config.yaml
arch: "unet"
model: "image inpainting model"
dataset: "seven-segment displays showing three digits"
train_examples: 195000
image_size: 40
grayscale: true
crop_scale_min: 1
horizontal_flip: false
task: "inpainting"
loss: "mse"
norm: "batchnorm"
activation: "silu"
widths: [64, 128, 256]
blocks_per_level: 2
block: "basic"
dropout: 0.05
attention: false
upsampling: "nearest_conv"
init: "small_normal"
residual_init: "zero_last"
optimizer: "soap"
beta2: 0.95
lr: 0.0032
beta1: 0.95
shampoo_beta: 0.95
eps: 1e-08
precondition_frequency: 32
max_precond_dim: 1024
merge_dims: true
one_sided: false
adamw_lr_other_params: 0.0011
ema_decay: 0.995
steps: 22800
batch_size: 128
epochs: 15.0
lr_schedule: "constant"
warmup_steps: 450
weight_decay: 0.02
adamw_weight_decay_other_params: 0.05
Rows from block 7, named by matrix and row number. Rows with one number belong to one channel. Each number is 200 + 20 x the weight over its row's rms, rounded and kept within 0 to 999. All counts start at 0. After the name is the row's rms in percent of the matrix's.
# convs0: first 3x3 conv (model.decb.0.1.convs.0.weight, 128x128x3x3), inputs 10-19, a 3x3 kernel for each
# convs1: second 3x3 conv (model.decb.0.1.convs.1.weight, 128x128x3x3, transposed), outputs 10-19, a 3x3 kernel for each
convs0.74,100,208,216,217,191,213,193,204,182,208,167,160,220,196,206,221,194,203,179,194,174,212,185,187,190,172,211,221,159,174,211,187,190,225,185,193,237,152,197,199,214,190,182,198,222,179,263,196,184,210,221,218,242,184,238,207,201,212,197,217,207,190,201,208,194,199,200,215,194,205,205,206,207,199,204,173,260,184,222,231,216,202,210,205,212,237,190,199,202,206,187
convs1.74,088,173,196,208,231,221,200,204,213,200,178,201,197,198,178,226,207,179,210,174,196,197,200,187,176,216,198,228,212,188,212,203,188,217,172,207,188,251,217,204,218,195,183,218,199,169,178,187,177,192,182,221,226,209,210,181,203,202,219,216,204,228,189,200,261,204,214,250,197,190,206,191,203,192,213,184,186,167,201,194,185,186,184,179,189,210,198,182,188,190,196
convs0.75,104,177,204,169,208,217,189,183,181,175,173,196,182,188,196,152,204,196,195,184,191,208,192,182,175,193,180,189,191,170,214,185,216,206,195,194,227,209,192,207,210,214,223,201,196,207,201,192,195,201,201,217,191,191,189,165,222,206,184,189,220,224,163,227,196,230,194,226,189,181,214,208,189,178,186,207,193,226,182,194,200,194,204,200,213,198,190,196,194,211,197
convs1.75,110,184,221,195,198,186,216,191,211,235,203,183,201,204,197,204,206,188,221,198,207,163,202,205,199,195,191,174,183,237,193,201,195,203,190,207,190,194,216,212,213,190,185,191,204,183,226,219,188,192,184,198,243,179,225,189,185,234,184,203,190,195,179,217,198,173,173,226,176,191,222,211,219,209,201,219,215,177,199,194,190,204,210,219,216,206,183,155,180,192,220
convs0.76,104,155,160,157,173,204,215,218,201,206,200,183,200,126,224,204,245,198,210,206,200,193,220,212,206,192,164,220,215,227,228,162,183,184,212,205,185,203,181,185,199,204,192,214,199,194,188,198,210,214,188,201,202,225,216,187,213,192,227,211,204,222,222,210,207,203,218,214,190,200,186,222,223,208,187,221,203,209,187,208,195,191,193,204,205,202,206,181,196,202,203
convs1.76,101,199,178,191,212,226,219,191,200,203,198,222,224,185,185,220,199,217,185,148,207,211,216,195,205,213,225,190,200,233,191,201,198,244,211,197,158,203,194,197,215,187,187,206,203,216,219,191,204,181,195,208,205,224,213,200,217,185,219,190,155,215,198,208,203,177,228,213,217,189,197,159,179,211,237,183,183,204,187,179,212,198,201,218,245,196,205,184,191,211,196
convs0.77,097,231,217,213,192,236,210,159,189,217,191,180,198,245,202,180,195,171,180,212,197,238,230,204,210,231,171,179,193,165,187,209,206,187,218,209,209,202,173,201,177,239,202,182,175,217,227,204,221,214,175,181,182,193,221,233,157,225,171,202,221,193,191,152,187,193,173,195,173,191,194,185,195,193,202,231,184,207,256,204,219,209,186,185,189,178,185,208,206,168,199
convs1.77,102,191,188,195,193,174,225,202,208,213,213,194,204,227,195,196,169,177,182,246,232,192,187,203,177,182,160,180,180,183,213,198,222,166,184,208,187,179,218,206,188,184,195,194,186,229,222,191,221,190,221,159,214,190,216,199,213,208,221,172,248,174,180,195,186,230,213,188,214,209,176,219,216,178,193,199,168,183,205,226,179,187,231,200,188,202,232,177,183,194,204
convs0.78,090,203,218,192,172,177,190,197,222,196,260,201,178,188,215,214,200,194,187,224,198,234,228,218,209,161,190,180,206,202,237,204,237,178,240,165,211,189,232,192,203,180,188,223,222,210,206,191,183,213,210,176,226,202,183,190,184,172,195,199,191,194,219,200,211,204,201,216,174,172,212,185,203,200,208,195,203,200,205,204,178,209,177,198,212,210,204,206,175,185,158
convs1.78,112,205,199,196,211,227,190,159,172,197,203,182,192,156,183,199,228,198,221,199,216,206,204,177,213,172,221,207,224,196,189,188,184,187,156,162,164,207,206,212,225,174,182,174,199,195,195,194,172,185,152,175,223,230,224,178,225,194,208,175,200,212,251,202,182,199,174,208,187,182,176,231,215,218,220,231,207,214,211,200,186,172,213,197,200,179,207,184,229,211,201
convs0.79,106,237,207,195,190,217,179,205,193,224,220,204,152,192,202,236,206,185,213,182,196,228,181,221,225,195,164,186,195,195,171,221,177,177,206,177,178,227,175,198,163,208,188,192,208,187,189,189,202,204,195,188,172,203,216,181,140,265,214,160,195,244,204,200,220,197,218,199,193,213,202,213,241,183,206,191,193,215,198,193,179,199,222,197,217,209,200,199,185,204,218
convs1.79,110,211,212,188,199,214,198,224,189,197,172,186,199,180,207,209,194,216,204,184,192,222,160,191,220,189,204,223,236,203,192,181,218,183,184,240,203,206,216,229,204,203,206,174,192,180,222,211,220,173,221,196,206,198,220,186,196,204,179,209,148,189,216,200,196,191,215,187,207,201,165,225,178,188,204,187,170,195,214,258,218,173,194,192,198,216,191,214,180,209,195
convs0.80,097,192,170,185,249,209,159,241,216,205,169,199,180,247,248,224,158,216,232,159,200,181,196,160,162,201,183,166,199,196,182,206,232,224,228,207,180,198,197,183,219,177,187,205,197,187,212,179,182,161,170,190,231,178,170,188,233,197,176,202,206,205,183,230,204,196,198,164,213,220,196,196,184,189,209,214,175,180,237,169,184,206,181,199,209,177,202,184,189,217,188
convs1.80,102,202,208,160,224,213,179,212,225,206,176,208,169,162,207,194,186,208,192,190,221,211,215,214,212,239,198,232,219,207,190,196,182,172,198,214,172,184,188,189,209,194,236,212,215,176,220,201,206,155,213,171,203,226,213,201,209,208,229,213,190,209,228,188,174,209,205,206,200,213,211,209,191,216,196,202,214,217,208,190,185,174,198,181,198,162,184,205,217,207,215
convs0.81,078,191,215,163,187,201,206,214,208,188,203,221,212,147,203,174,178,201,179,207,202,189,191,209,176,191,207,219,201,200,205,199,204,219,184,187,205,219,216,228,169,217,213,215,148,221,188,155,204,227,217,223,202,198,185,191,232,217,181,202,222,203,178,242,226,198,216,201,168,177,180,172,225,193,184,221,191,213,187,195,189,174,161,161,180,187,162,193,178,183,174
convs1.81,089,183,230,158,194,222,174,151,211,154,193,193,218,225,205,216,199,221,212,188,187,197,194,194,202,234,206,208,168,186,142,172,207,167,221,187,193,236,253,210,172,209,191,186,176,185,232,202,214,165,204,201,203,166,199,206,201,236,184,193,191,174,164,244,248,203,206,164,186,207,198,211,181,197,183,185,189,208,196,192,192,198,185,173,185,209,237,212,150,205,177
convs0.82,100,188,202,193,181,173,219,207,201,184,196,209,186,207,183,210,184,244,198,212,212,194,225,213,165,190,189,197,173,180,240,192,234,156,260,224,251,207,187,168,196,196,192,194,168,188,127,204,235,203,212,193,238,273,220,172,218,204,201,194,222,174,213,179,204,200,183,202,199,186,188,176,198,199,202,181,199,191,143,197,185,137,192,201,205,228,188,205,179,210,196
convs1.82,088,205,197,210,179,198,219,176,185,179,213,189,232,236,182,217,213,186,235,199,207,211,230,190,194,189,182,203,188,184,218,211,175,216,201,212,193,196,173,194,207,206,165,241,206,197,169,184,201,144,171,201,187,199,209,172,187,215,189,216,213,214,251,230,198,205,197,220,183,229,212,205,195,158,186,200,206,210,205,224,196,185,202,211,216,166,228,188,188,180,178
convs0.83,109,210,159,192,226,224,184,187,199,214,153,212,196,225,215,233,197,216,178,203,193,200,228,211,199,210,218,186,162,175,201,209,204,195,208,173,198,195,183,181,194,189,209,212,176,202,176,185,203,217,186,217,209,231,238,187,218,212,202,186,185,186,167,229,181,200,215,183,212,194,225,209,200,189,196,192,210,216,211,187,189,228,171,188,209,215,200,169,140,212,202
convs1.83,101,230,218,186,211,199,205,197,187,208,222,214,212,163,185,185,192,206,235,215,203,205,194,183,134,228,217,249,209,201,189,201,226,217,193,191,181,198,205,195,219,213,182,197,216,199,176,194,210,186,216,230,192,195,190,205,198,217,197,180,205,225,215,249,216,216,184,202,191,202,169,190,213,192,182,192,182,190,199,214,186,193,173,198,228,194,187,161,200,187,197
convs0.84,103,211,158,184,181,211,185,175,169,182,205,183,179,226,170,192,195,177,192,210,189,190,181,191,177,200,205,211,238,208,182,202,236,236,243,229,244,185,224,184,175,194,194,198,169,175,192,215,201,218,212,200,227,230,225,201,204,195,211,211,203,191,189,200,183,201,213,191,202,212,202,177,155,175,214,223,200,209,162,223,195,205,193,209,209,174,176,229,192,206,201
convs1.84,094,192,221,261,221,203,221,210,271,192,171,215,207,216,195,184,222,199,207,162,199,219,217,223,227,173,240,213,158,183,232,213,195,188,190,212,203,199,186,198,195,198,209,181,169,205,232,201,218,199,171,200,193,207,169,214,208,211,228,201,183,214,218,147,212,190,225,196,197,217,221,214,169,211,225,209,218,216,188,196,213,219,168,191,186,185,193,220,186,196,195
convs0.85,103,213,212,176,215,189,164,191,178,209,244,217,200,168,198,135,168,196,214,167,181,147,207,166,238,196,187,211,188,192,143,214,177,170,203,210,210,220,221,230,212,181,204,188,203,200,211,191,222,202,186,209,192,208,202,191,214,224,177,188,205,176,220,165,200,219,179,194,196,163,198,217,192,173,210,170,205,221,202,220,222,214,180,219,190,198,192,197,193,168,176
convs1.85,099,174,180,198,186,225,165,218,202,190,204,185,166,219,177,201,215,194,170,176,169,216,200,188,189,205,200,211,210,173,228,189,237,222,217,228,183,244,211,197,201,183,221,195,183,164,210,189,207,185,214,208,200,198,199,230,201,221,186,239,204,194,142,193,172,186,212,191,218,223,175,205,184,181,222,200,175,222,218,246,208,266,212,199,185,208,220,192,226,235,192
convs0.86,100,194,182,158,205,200,192,187,193,212,222,191,209,219,201,198,184,185,176,243,196,179,221,218,226,178,152,194,203,155,202,197,201,181,211,175,179,227,191,180,206,178,197,209,202,206,180,195,198,221,187,178,226,148,144,189,240,165,185,179,199,194,182,192,184,187,201,197,204,169,208,215,203,195,168,217,203,224,179,219,216,206,192,193,205,197,190,186,197,188,199
convs1.86,102,159,221,232,202,221,236,202,204,239,195,222,210,218,221,215,188,187,193,213,203,194,170,189,190,187,239,224,204,186,169,202,232,196,197,193,236,207,196,189,186,203,221,233,204,202,211,227,214,185,239,169,238,192,211,222,210,177,164,210,181,226,201,196,182,194,206,201,200,234,182,169,210,200,182,180,209,214,174,168,213,186,210,168,193,253,197,209,181,197,219
convs0.87,101,220,156,219,224,245,240,208,191,208,244,196,172,181,197,194,197,180,240,230,181,178,163,180,249,207,205,178,214,194,174,206,174,198,181,213,216,212,201,164,248,205,184,175,181,205,181,164,189,189,202,187,145,156,185,206,180,221,195,222,200,193,232,171,212,202,206,231,210,173,220,201,221,214,198,178,170,195,157,187,235,188,206,202,218,207,221,195,181,201,207
convs1.87,107,192,181,226,181,165,188,195,176,227,201,244,240,215,211,200,203,163,192,200,206,183,160,221,180,232,188,196,206,207,209,147,214,200,187,243,188,165,227,229,190,230,217,200,215,192,205,227,166,185,184,190,192,202,204,183,217,183,181,193,214,218,199,225,179,223,152,221,208,203,178,208,183,205,219,213,207,212,204,230,180,209,201,187,208,189,194,191,202,204,178
convs0.88,104,181,222,188,216,214,203,207,180,208,203,175,197,193,204,207,194,203,212,204,179,141,207,199,223,187,167,227,195,172,217,207,173,170,194,199,209,198,195,190,206,173,217,174,185,207,199,194,178,198,170,219,181,189,183,186,185,207,221,198,174,200,210,114,209,209,201,219,184,189,183,195,221,214,205,201,177,166,206,212,195,168,195,199,204,178,193,182,193,194,190
convs1.88,105,203,172,178,194,217,184,216,147,171,217,220,206,184,190,213,223,219,202,164,205,185,202,223,217,228,227,178,199,203,183,192,203,206,167,191,175,198,226,233,208,223,193,194,192,197,198,154,200,214,216,210,238,184,212,224,228,161,211,176,192,204,218,187,188,192,197,197,213,209,163,192,204,228,204,215,201,233,198,206,193,209,185,166,187,211,228,192,203,209,194
convs0.89,094,245,220,213,190,181,222,177,214,223,150,196,184,166,253,209,194,227,187,192,211,177,203,237,188,212,231,149,199,197,190,198,222,190,191,183,186,205,166,196,211,241,205,173,187,203,211,199,205,212,214,177,207,205,201,186,224,185,222,170,211,187,220,214,200,209,214,211,208,195,198,197,183,184,224,189,167,235,180,200,177,146,188,200,192,179,168,184,193,185,217
convs1.89,099,174,132,188,215,194,183,170,221,196,230,183,223,226,205,220,230,169,224,248,191,179,191,201,197,195,162,213,193,231,188,174,184,223,177,208,222,240,209,223,183,184,205,200,186,209,211,188,197,243,225,207,257,230,202,216,216,206,214,201,226,170,164,163,188,194,194,188,188,219,227,193,210,211,211,212,205,172,191,199,188,195,202,208,198,191,209,201,226,193,184
convs0.90,100,194,185,169,196,215,224,222,221,187,169,187,194,237,228,200,182,204,222,175,175,172,162,206,177,216,171,172,225,237,254,176,232,233,190,217,192,188,215,165,193,179,225,199,214,206,237,208,191,219,199,187,216,194,231,204,204,205,218,177,184,217,223,197,175,210,193,188,178,206,226,207,232,194,193,189,190,191,220,211,193,169,215,221,180,223,228,179,200,217,215
convs1.90,097,221,212,199,193,170,195,190,232,224,215,204,199,203,155,200,192,217,199,251,239,262,235,202,204,184,192,187,211,193,181,210,163,194,197,182,226,210,190,192,175,187,181,229,214,208,183,168,193,207,228,229,185,187,215,205,178,197,179,171,213,242,222,210,166,176,175,156,175,194,199,222,196,189,217,195,180,163,218,197,218,198,194,213,182,201,189,163,187,190,190
convs0.91,103,187,185,208,186,197,215,190,227,184,214,207,184,189,213,201,213,200,201,196,196,210,188,213,209,211,194,211,202,193,178,177,208,204,207,198,185,194,203,212,209,196,198,211,181,199,205,196,195,196,204,205,199,206,190,216,197,198,179,195,208,188,220,191,105,117,128,65,250,76,153,113,53,200,219,190,195,195,182,210,191,209,217,153,185,176,202,203,156,158,227
convs1.91,097,215,196,190,220,206,191,185,188,213,205,221,230,199,191,220,246,237,166,150,208,195,179,211,209,202,199,198,219,191,208,194,192,197,193,194,196,205,168,125,204,165,200,166,182,200,193,208,237,199,203,196,216,203,184,207,206,178,184,187,196,172,184,230,151,286,282,246,230,244,252,245,136,197,219,223,227,237,218,217,200,177,210,178,182,221,216,196,187,203,199
convs0.92,103,196,206,217,243,229,175,174,207,214,250,195,201,226,183,233,193,190,187,199,203,213,176,197,186,190,201,186,207,176,157,197,159,181,191,182,186,206,206,186,208,215,185,190,218,217,195,200,189,215,193,161,202,179,152,194,195,222,182,190,217,201,161,224,189,201,231,216,197,190,187,210,196,184,183,176,190,210,207,250,295,279,211,191,211,227,197,203,186,223,215
convs1.92,091,159,211,175,187,224,231,217,195,203,170,207,220,204,212,176,178,193,208,190,234,203,150,221,167,219,215,236,191,222,187,173,211,232,167,192,204,208,195,203,182,184,219,168,205,232,230,198,224,224,197,199,237,212,189,190,215,197,180,186,201,183,147,199,186,214,198,199,190,180,234,208,151,215,199,176,197,214,214,198,208,207,195,177,199,178,181,161,209,183,168
convs0.93,114,180,182,209,211,191,207,229,163,197,146,221,171,234,172,210,143,212,188,169,232,163,213,214,184,183,196,186,187,192,190,180,196,216,196,189,211,189,204,185,206,198,200,183,203,229,210,199,211,205,175,211,210,201,207,163,245,153,181,204,194,235,120,214,198,197,195,195,206,204,204,209,207,189,208,177,206,189,198,178,209,217,208,211,192,190,196,190,202,206,210
convs1.93,101,207,195,172,201,226,180,211,187,205,190,175,193,225,221,192,160,169,210,203,204,208,225,218,185,229,216,180,225,178,195,236,191,228,170,193,233,190,222,176,204,197,219,188,197,181,210,182,181,228,202,197,213,164,160,189,180,195,220,150,196,204,210,188,179,190,202,192,213,184,185,167,177,194,205,208,220,212,215,206,203,207,211,236,216,193,214,191,156,205,184
convs0.94,098,193,225,206,191,193,148,222,197,193,231,173,213,174,178,202,170,202,214,181,195,211,163,211,192,183,221,192,219,197,220,207,178,172,230,195,208,194,188,214,176,217,233,169,216,180,216,211,209,206,209,225,258,223,208,162,210,219,178,229,175,165,163,196,193,193,207,188,208,171,186,209,208,188,195,248,198,236,240,212,186,197,216,221,216,202,208,188,188,231,181
convs1.94,098,224,196,204,195,194,176,199,168,193,191,206,190,208,217,223,208,224,212,211,186,195,184,202,205,227,199,204,159,173,175,190,212,219,194,222,221,224,213,216,190,183,187,191,212,212,203,167,228,231,167,232,183,185,180,213,177,239,154,213,201,220,208,247,203,170,211,185,205,198,202,190,187,186,215,197,214,199,198,239,180,213,259,194,208,211,186,230,222,213,199
convs0.95,066,158,197,202,201,221,198,184,199,170,186,226,183,195,214,198,223,191,189,174,188,183,199,206,200,196,183,186,171,184,174,199,242,209,208,194,206,208,221,176,173,215,206,190,209,211,167,191,196,205,207,199,213,228,232,194,200,211,207,202,198,186,191,188,218,217,183,207,179,185,209,200,174,211,200,188,230,196,171,212,216,206,189,166,173,198,206,176,176,189,192
convs1.95,081,212,216,181,187,205,196,218,189,182,203,210,176,213,206,190,197,211,186,161,189,170,210,202,216,158,229,206,185,188,217,157,184,194,201,212,206,181,184,191,210,197,218,186,190,178,199,194,225,202,230,196,263,199,266,185,181,161,228,180,192,184,207,174,180,213,176,204,219,208,203,201,150,223,210,203,214,191,166,214,198,200,202,200,234,171,195,199,232,199,212
convs0.96,102,217,200,159,191,211,211,196,205,196,187,200,220,179,194,214,185,180,212,180,187,200,186,234,194,213,194,137,191,186,208,212,222,252,157,195,193,193,213,186,180,198,186,159,211,214,195,207,187,218,193,197,165,197,209,183,226,224,180,196,204,207,168,219,195,173,213,199,249,201,197,184,196,180,200,198,184,235,221,185,202,178,212,187,194,177,226,215,208,187,197
convs1.96,106,225,197,184,175,206,206,212,188,214,176,235,199,208,185,233,185,202,238,214,194,203,170,203,187,223,207,199,235,212,232,213,201,219,205,220,174,223,193,177,203,196,219,197,200,209,203,186,147,177,190,204,199,180,188,177,195,223,205,182,240,206,219,245,213,177,204,214,211,200,187,193,225,182,206,188,186,188,210,197,202,206,231,210,202,194,207,186,191,211,213
convs0.97,101,213,219,259,159,157,171,210,213,225,222,199,177,194,219,195,194,212,219,155,205,192,203,156,236,171,202,164,213,183,192,171,164,193,202,196,205,190,192,192,210,186,168,210,176,192,199,189,213,211,193,203,173,175,188,208,191,189,193,181,182,215,179,186,224,208,195,197,202,186,217,199,213,218,214,148,193,202,150,217,199,270,206,194,213,190,193,192,197,204,194
convs1.97,095,179,193,218,221,227,186,177,188,215,205,214,198,231,204,172,216,198,211,219,206,189,203,236,223,242,215,229,199,184,186,185,213,178,205,210,159,195,190,193,187,207,178,218,223,200,214,227,187,175,187,193,209,201,210,243,191,223,218,213,139,207,213,197,201,196,218,206,204,185,183,179,214,166,198,192,160,211,219,186,189,207,188,174,198,207,211,216,212,207,195
convs0.98,088,172,197,172,198,203,198,218,226,195,184,163,187,220,210,215,209,191,174,212,206,192,199,226,192,170,211,183,242,223,205,163,154,212,211,190,204,202,205,146,191,177,208,210,208,200,206,223,193,181,232,181,176,163,181,187,182,202,210,199,199,189,208,205,213,207,201,199,191,208,221,207,214,198,206,173,207,183,203,187,210,215,185,192,209,210,213,199,204,189,161
convs1.98,090,205,194,189,186,179,215,199,186,205,201,216,210,203,190,165,208,226,227,215,199,171,191,175,185,166,187,192,208,237,199,204,188,196,240,177,180,163,213,194,217,185,212,226,235,203,195,167,210,181,189,189,206,189,228,160,175,244,215,214,227,241,180,180,204,216,222,212,198,201,192,217,182,230,227,189,194,193,221,205,192,229,196,182,227,194,202,203,178,182,193
convs0.99,092,207,189,174,190,165,189,254,233,198,217,211,203,199,174,172,212,208,187,201,224,241,195,193,223,179,183,160,208,211,191,182,204,208,223,184,170,195,196,211,183,171,191,198,197,213,213,176,220,226,200,223,215,232,197,200,204,203,178,202,170,183,192,188,192,175,188,180,196,216,204,204,209,201,223,189,198,194,193,209,209,222,211,215,172,192,218,173,217,195,193
convs1.99,102,201,198,203,232,207,227,184,149,209,208,183,192,203,220,198,199,204,226,204,170,186,155,178,173,187,174,220,214,195,226,191,201,198,189,212,179,203,199,201,170,209,183,215,166,214,200,204,205,184,207,184,176,174,179,218,219,222,171,212,192,204,182,221,178,203,175,232,216,190,207,203,218,198,203,178,174,210,183,214,229,160,237,181,212,209,189,189,217,210,201
convs0.100,113,225,180,230,182,186,187,179,162,208,176,211,193,206,190,202,191,203,189,206,211,205,182,214,196,172,194,187,176,240,216,189,215,229,196,175,224,213,190,198,187,225,206,186,198,180,220,233,181,199,215,204,220,181,213,192,197,224,176,220,204,228,197,180,224,203,208,202,176,184,193,192,209,195,214,207,163,219,203,196,205,213,202,195,201,218,212,207,186,207,191
convs1.100,099,219,203,198,205,150,197,230,219,166,216,196,219,223,210,189,178,212,200,169,254,201,194,193,208,195,200,232,204,199,213,219,209,173,185,208,227,227,233,197,186,209,248,191,187,181,177,187,184,215,194,196,216,179,200,211,184,177,166,206,178,146,168,209,212,205,198,196,225,199,231,191,180,183,197,185,192,190,198,193,181,178,207,211,189,198,191,194,230,168,177
convs0.101,097,207,192,180,181,166,185,218,222,208,193,211,186,222,205,213,183,180,217,206,193,231,200,212,212,195,188,228,251,216,219,217,198,180,213,221,214,207,221,195,227,217,203,176,203,185,201,199,202,202,203,209,175,211,185,184,194,202,211,192,196,208,189,211,216,191,190,207,161,188,222,208,210,205,185,174,190,215,188,202,203,213,227,211,185,197,183,230,214,217,188
convs1.101,105,185,159,147,195,230,166,162,184,211,202,188,185,179,228,185,192,186,199,185,199,175,187,197,216,203,208,230,173,206,185,222,200,213,205,227,206,219,218,221,187,205,204,189,214,181,205,206,188,190,221,241,152,174,200,181,196,185,224,200,225,187,195,194,224,209,206,210,247,195,192,158,175,189,206,186,178,222,186,199,184,204,193,193,207,207,207,198,191,176,197
convs0.102,099,184,155,201,172,197,189,152,198,178,166,223,200,212,199,194,197,190,201,182,222,189,216,140,221,202,231,143,218,224,215,223,203,211,171,225,222,216,196,184,184,185,196,188,199,200,190,208,194,184,221,206,200,192,223,206,149,217,197,177,210,209,184,186,193,194,210,228,206,187,213,184,208,198,201,189,186,235,195,204,204,243,203,225,217,207,220,195,205,186,189
convs1.102,109,197,197,215,232,197,185,170,200,203,183,194,213,202,158,177,211,209,152,193,186,191,206,182,162,221,210,226,171,175,229,186,155,198,208,197,206,226,231,223,200,190,207,216,194,188,206,212,191,148,198,220,241,196,196,228,213,168,219,233,184,190,218,219,213,198,171,195,195,209,226,213,195,208,165,196,158,178,189,170,194,226,229,181,184,216,182,239,169,205,225
convs0.103,102,191,194,225,184,185,195,185,208,210,160,186,187,220,196,207,191,194,192,156,174,205,207,226,239,186,205,203,228,171,177,195,213,205,199,209,205,185,194,210,189,204,176,198,216,206,202,198,184,200,167,210,142,194,193,218,185,205,201,204,226,223,173,173,207,190,208,184,193,197,226,188,189,230,193,219,204,203,204,165,221,191,204,198,203,198,189,194,216,235,209
convs1.103,106,208,182,211,196,231,213,213,211,204,192,198,173,242,231,224,184,181,159,219,178,196,202,195,205,197,174,190,206,222,183,187,203,181,183,202,204,213,189,219,203,202,219,206,205,184,120,187,208,212,215,164,171,205,229,199,222,216,146,193,192,192,190,166,191,198,224,187,228,222,209,220,214,199,186,191,243,196,185,168,187,214,170,186,158,229,220,243,225,208,205
convs0.104,106,183,187,197,211,178,237,212,231,221,177,215,214,171,216,189,214,222,198,191,201,209,182,218,201,187,183,204,176,174,187,174,187,200,186,203,192,215,180,195,201,189,172,170,232,210,199,201,211,240,164,187,211,169,197,216,188,169,231,224,180,238,196,206,235,200,193,194,203,180,184,176,202,177,203,186,190,218,192,178,211,225,199,211,213,186,210,221,198,215,197
convs1.104,105,228,210,189,189,187,188,212,202,232,251,183,162,218,186,178,185,205,182,182,184,217,213,218,204,200,166,212,182,202,195,171,191,192,198,239,186,187,199,185,194,226,195,199,244,207,207,208,185,238,205,216,209,212,195,208,181,169,236,182,177,220,165,168,217,203,183,204,219,222,175,225,196,201,209,187,184,213,208,193,192,210,214,186,185,190,200,193,204,211,189
convs0.105,108,170,219,199,190,174,208,193,176,208,196,183,210,183,209,177,204,206,214,199,176,224,215,174,246,210,224,179,182,193,189,163,191,187,198,221,169,181,194,196,187,177,211,186,189,222,211,211,194,211,207,182,210,204,224,141,204,228,198,191,210,214,126,251,225,187,215,206,199,218,201,202,228,184,180,210,200,197,223,224,224,238,200,224,199,181,227,197,205,206,206
convs1.105,100,188,230,204,175,205,212,215,169,203,176,231,183,179,201,218,177,223,204,249,194,203,206,185,221,177,219,199,203,217,202,173,200,199,198,222,212,218,179,220,193,214,182,207,208,205,217,178,207,197,199,184,217,211,183,161,207,205,166,206,152,158,193,215,179,188,189,235,182,188,170,208,191,160,243,198,182,193,211,193,194,210,192,222,208,186,201,194,202,186,190
convs0.106,101,200,199,176,190,197,178,202,167,194,244,216,205,198,229,172,184,181,202,194,194,204,193,177,216,187,192,223,183,177,194,214,180,200,214,206,162,234,203,184,184,197,151,184,193,187,188,181,216,207,189,231,200,207,194,249,171,200,212,194,199,197,195,193,239,212,200,216,189,215,189,189,207,204,189,159,197,194,140,190,169,159,191,181,186,178,192,205,191,203,191
convs1.106,088,202,237,223,188,237,214,208,198,239,226,182,154,198,195,170,193,203,199,227,214,189,222,196,231,172,213,210,204,212,217,215,194,199,198,206,163,234,245,223,214,214,194,164,222,192,210,196,169,167,204,188,188,175,197,158,185,166,152,212,184,209,207,195,229,177,190,200,179,194,217,234,226,246,213,193,190,199,193,220,202,202,210,207,236,175,182,201,209,196,178
convs0.107,100,213,225,186,201,193,174,206,189,202,200,205,195,194,212,211,185,195,199,170,178,194,193,234,144,184,180,237,187,202,179,221,177,193,222,238,173,199,191,172,179,201,204,218,205,201,181,203,183,173,181,214,192,187,223,218,174,200,210,205,169,210,267,174,220,194,195,211,200,215,208,192,213,191,177,175,224,188,170,201,208,191,195,203,217,239,189,189,214,200,197
convs1.107,112,198,215,190,217,199,203,176,187,188,214,188,190,222,207,207,168,213,234,201,217,202,219,194,232,194,217,222,216,198,166,182,203,188,197,199,150,220,222,235,185,195,235,204,215,186,210,166,207,181,216,178,246,198,173,199,204,156,202,163,185,222,205,205,205,238,209,253,188,206,202,199,184,197,210,172,212,202,187,161,195,220,219,192,206,236,220,160,190,180,203
convs0.108,099,239,187,153,235,198,200,197,188,237,208,158,144,209,178,209,169,195,212,186,176,193,199,190,210,160,195,197,193,182,154,173,187,174,160,177,186,209,213,157,231,183,191,207,199,200,165,206,236,187,181,208,226,175,206,183,173,235,202,204,203,221,163,194,198,173,205,197,209,201,208,219,180,196,169,157,217,198,213,206,243,280,200,191,194,221,196,182,198,215,226
convs1.108,096,159,206,200,210,181,171,221,211,217,200,213,216,219,195,201,224,229,206,199,197,222,200,211,237,180,217,210,202,219,220,220,221,205,196,219,207,195,223,219,173,193,182,209,166,187,201,226,198,185,199,194,175,210,205,188,199,206,197,246,191,202,195,174,177,192,193,232,216,202,182,187,207,169,191,215,199,207,240,180,174,191,189,207,196,226,213,194,224,216,189
convs0.109,105,169,189,202,170,231,196,193,183,171,223,157,171,193,193,183,150,225,172,203,192,191,183,196,215,198,230,162,185,194,213,204,193,198,173,198,181,204,203,186,211,195,199,202,188,227,201,195,193,178,198,216,185,204,206,224,100,238,178,195,154,192,111,223,214,183,227,202,199,221,187,216,203,220,176,204,211,200,184,177,223,242,214,208,183,209,208,179,196,217,209
convs1.109,097,224,181,216,189,221,179,222,190,193,245,206,224,194,212,193,225,188,222,251,205,196,172,171,189,170,218,220,210,180,203,195,196,194,241,181,185,158,202,177,207,195,190,218,186,214,180,193,166,186,189,172,215,200,177,232,178,180,182,229,182,171,172,209,211,194,189,205,176,156,198,184,161,191,182,233,174,184,200,253,181,226,186,184,171,228,216,196,216,183,172
convs0.110,108,196,220,203,242,161,231,163,204,215,274,194,226,156,205,223,145,232,207,193,185,175,206,186,202,203,248,163,213,177,193,187,171,197,199,195,229,167,208,215,215,198,210,193,189,203,205,229,204,212,216,209,211,215,216,149,213,211,174,208,202,213,171,214,211,206,187,194,184,203,196,228,178,200,195,230,216,199,176,197,194,228,194,187,180,200,182,204,221,197,175
convs1.110,103,175,216,238,215,184,204,202,191,174,174,183,237,205,192,225,217,212,183,199,145,182,218,171,182,226,168,202,192,182,179,180,204,213,198,195,189,192,230,211,199,241,172,192,214,221,162,193,202,186,182,225,210,208,199,203,185,233,180,176,207,189,213,202,225,206,207,199,188,173,172,194,191,176,216,257,201,229,195,190,186,208,168,184,198,217,207,180,208,210,217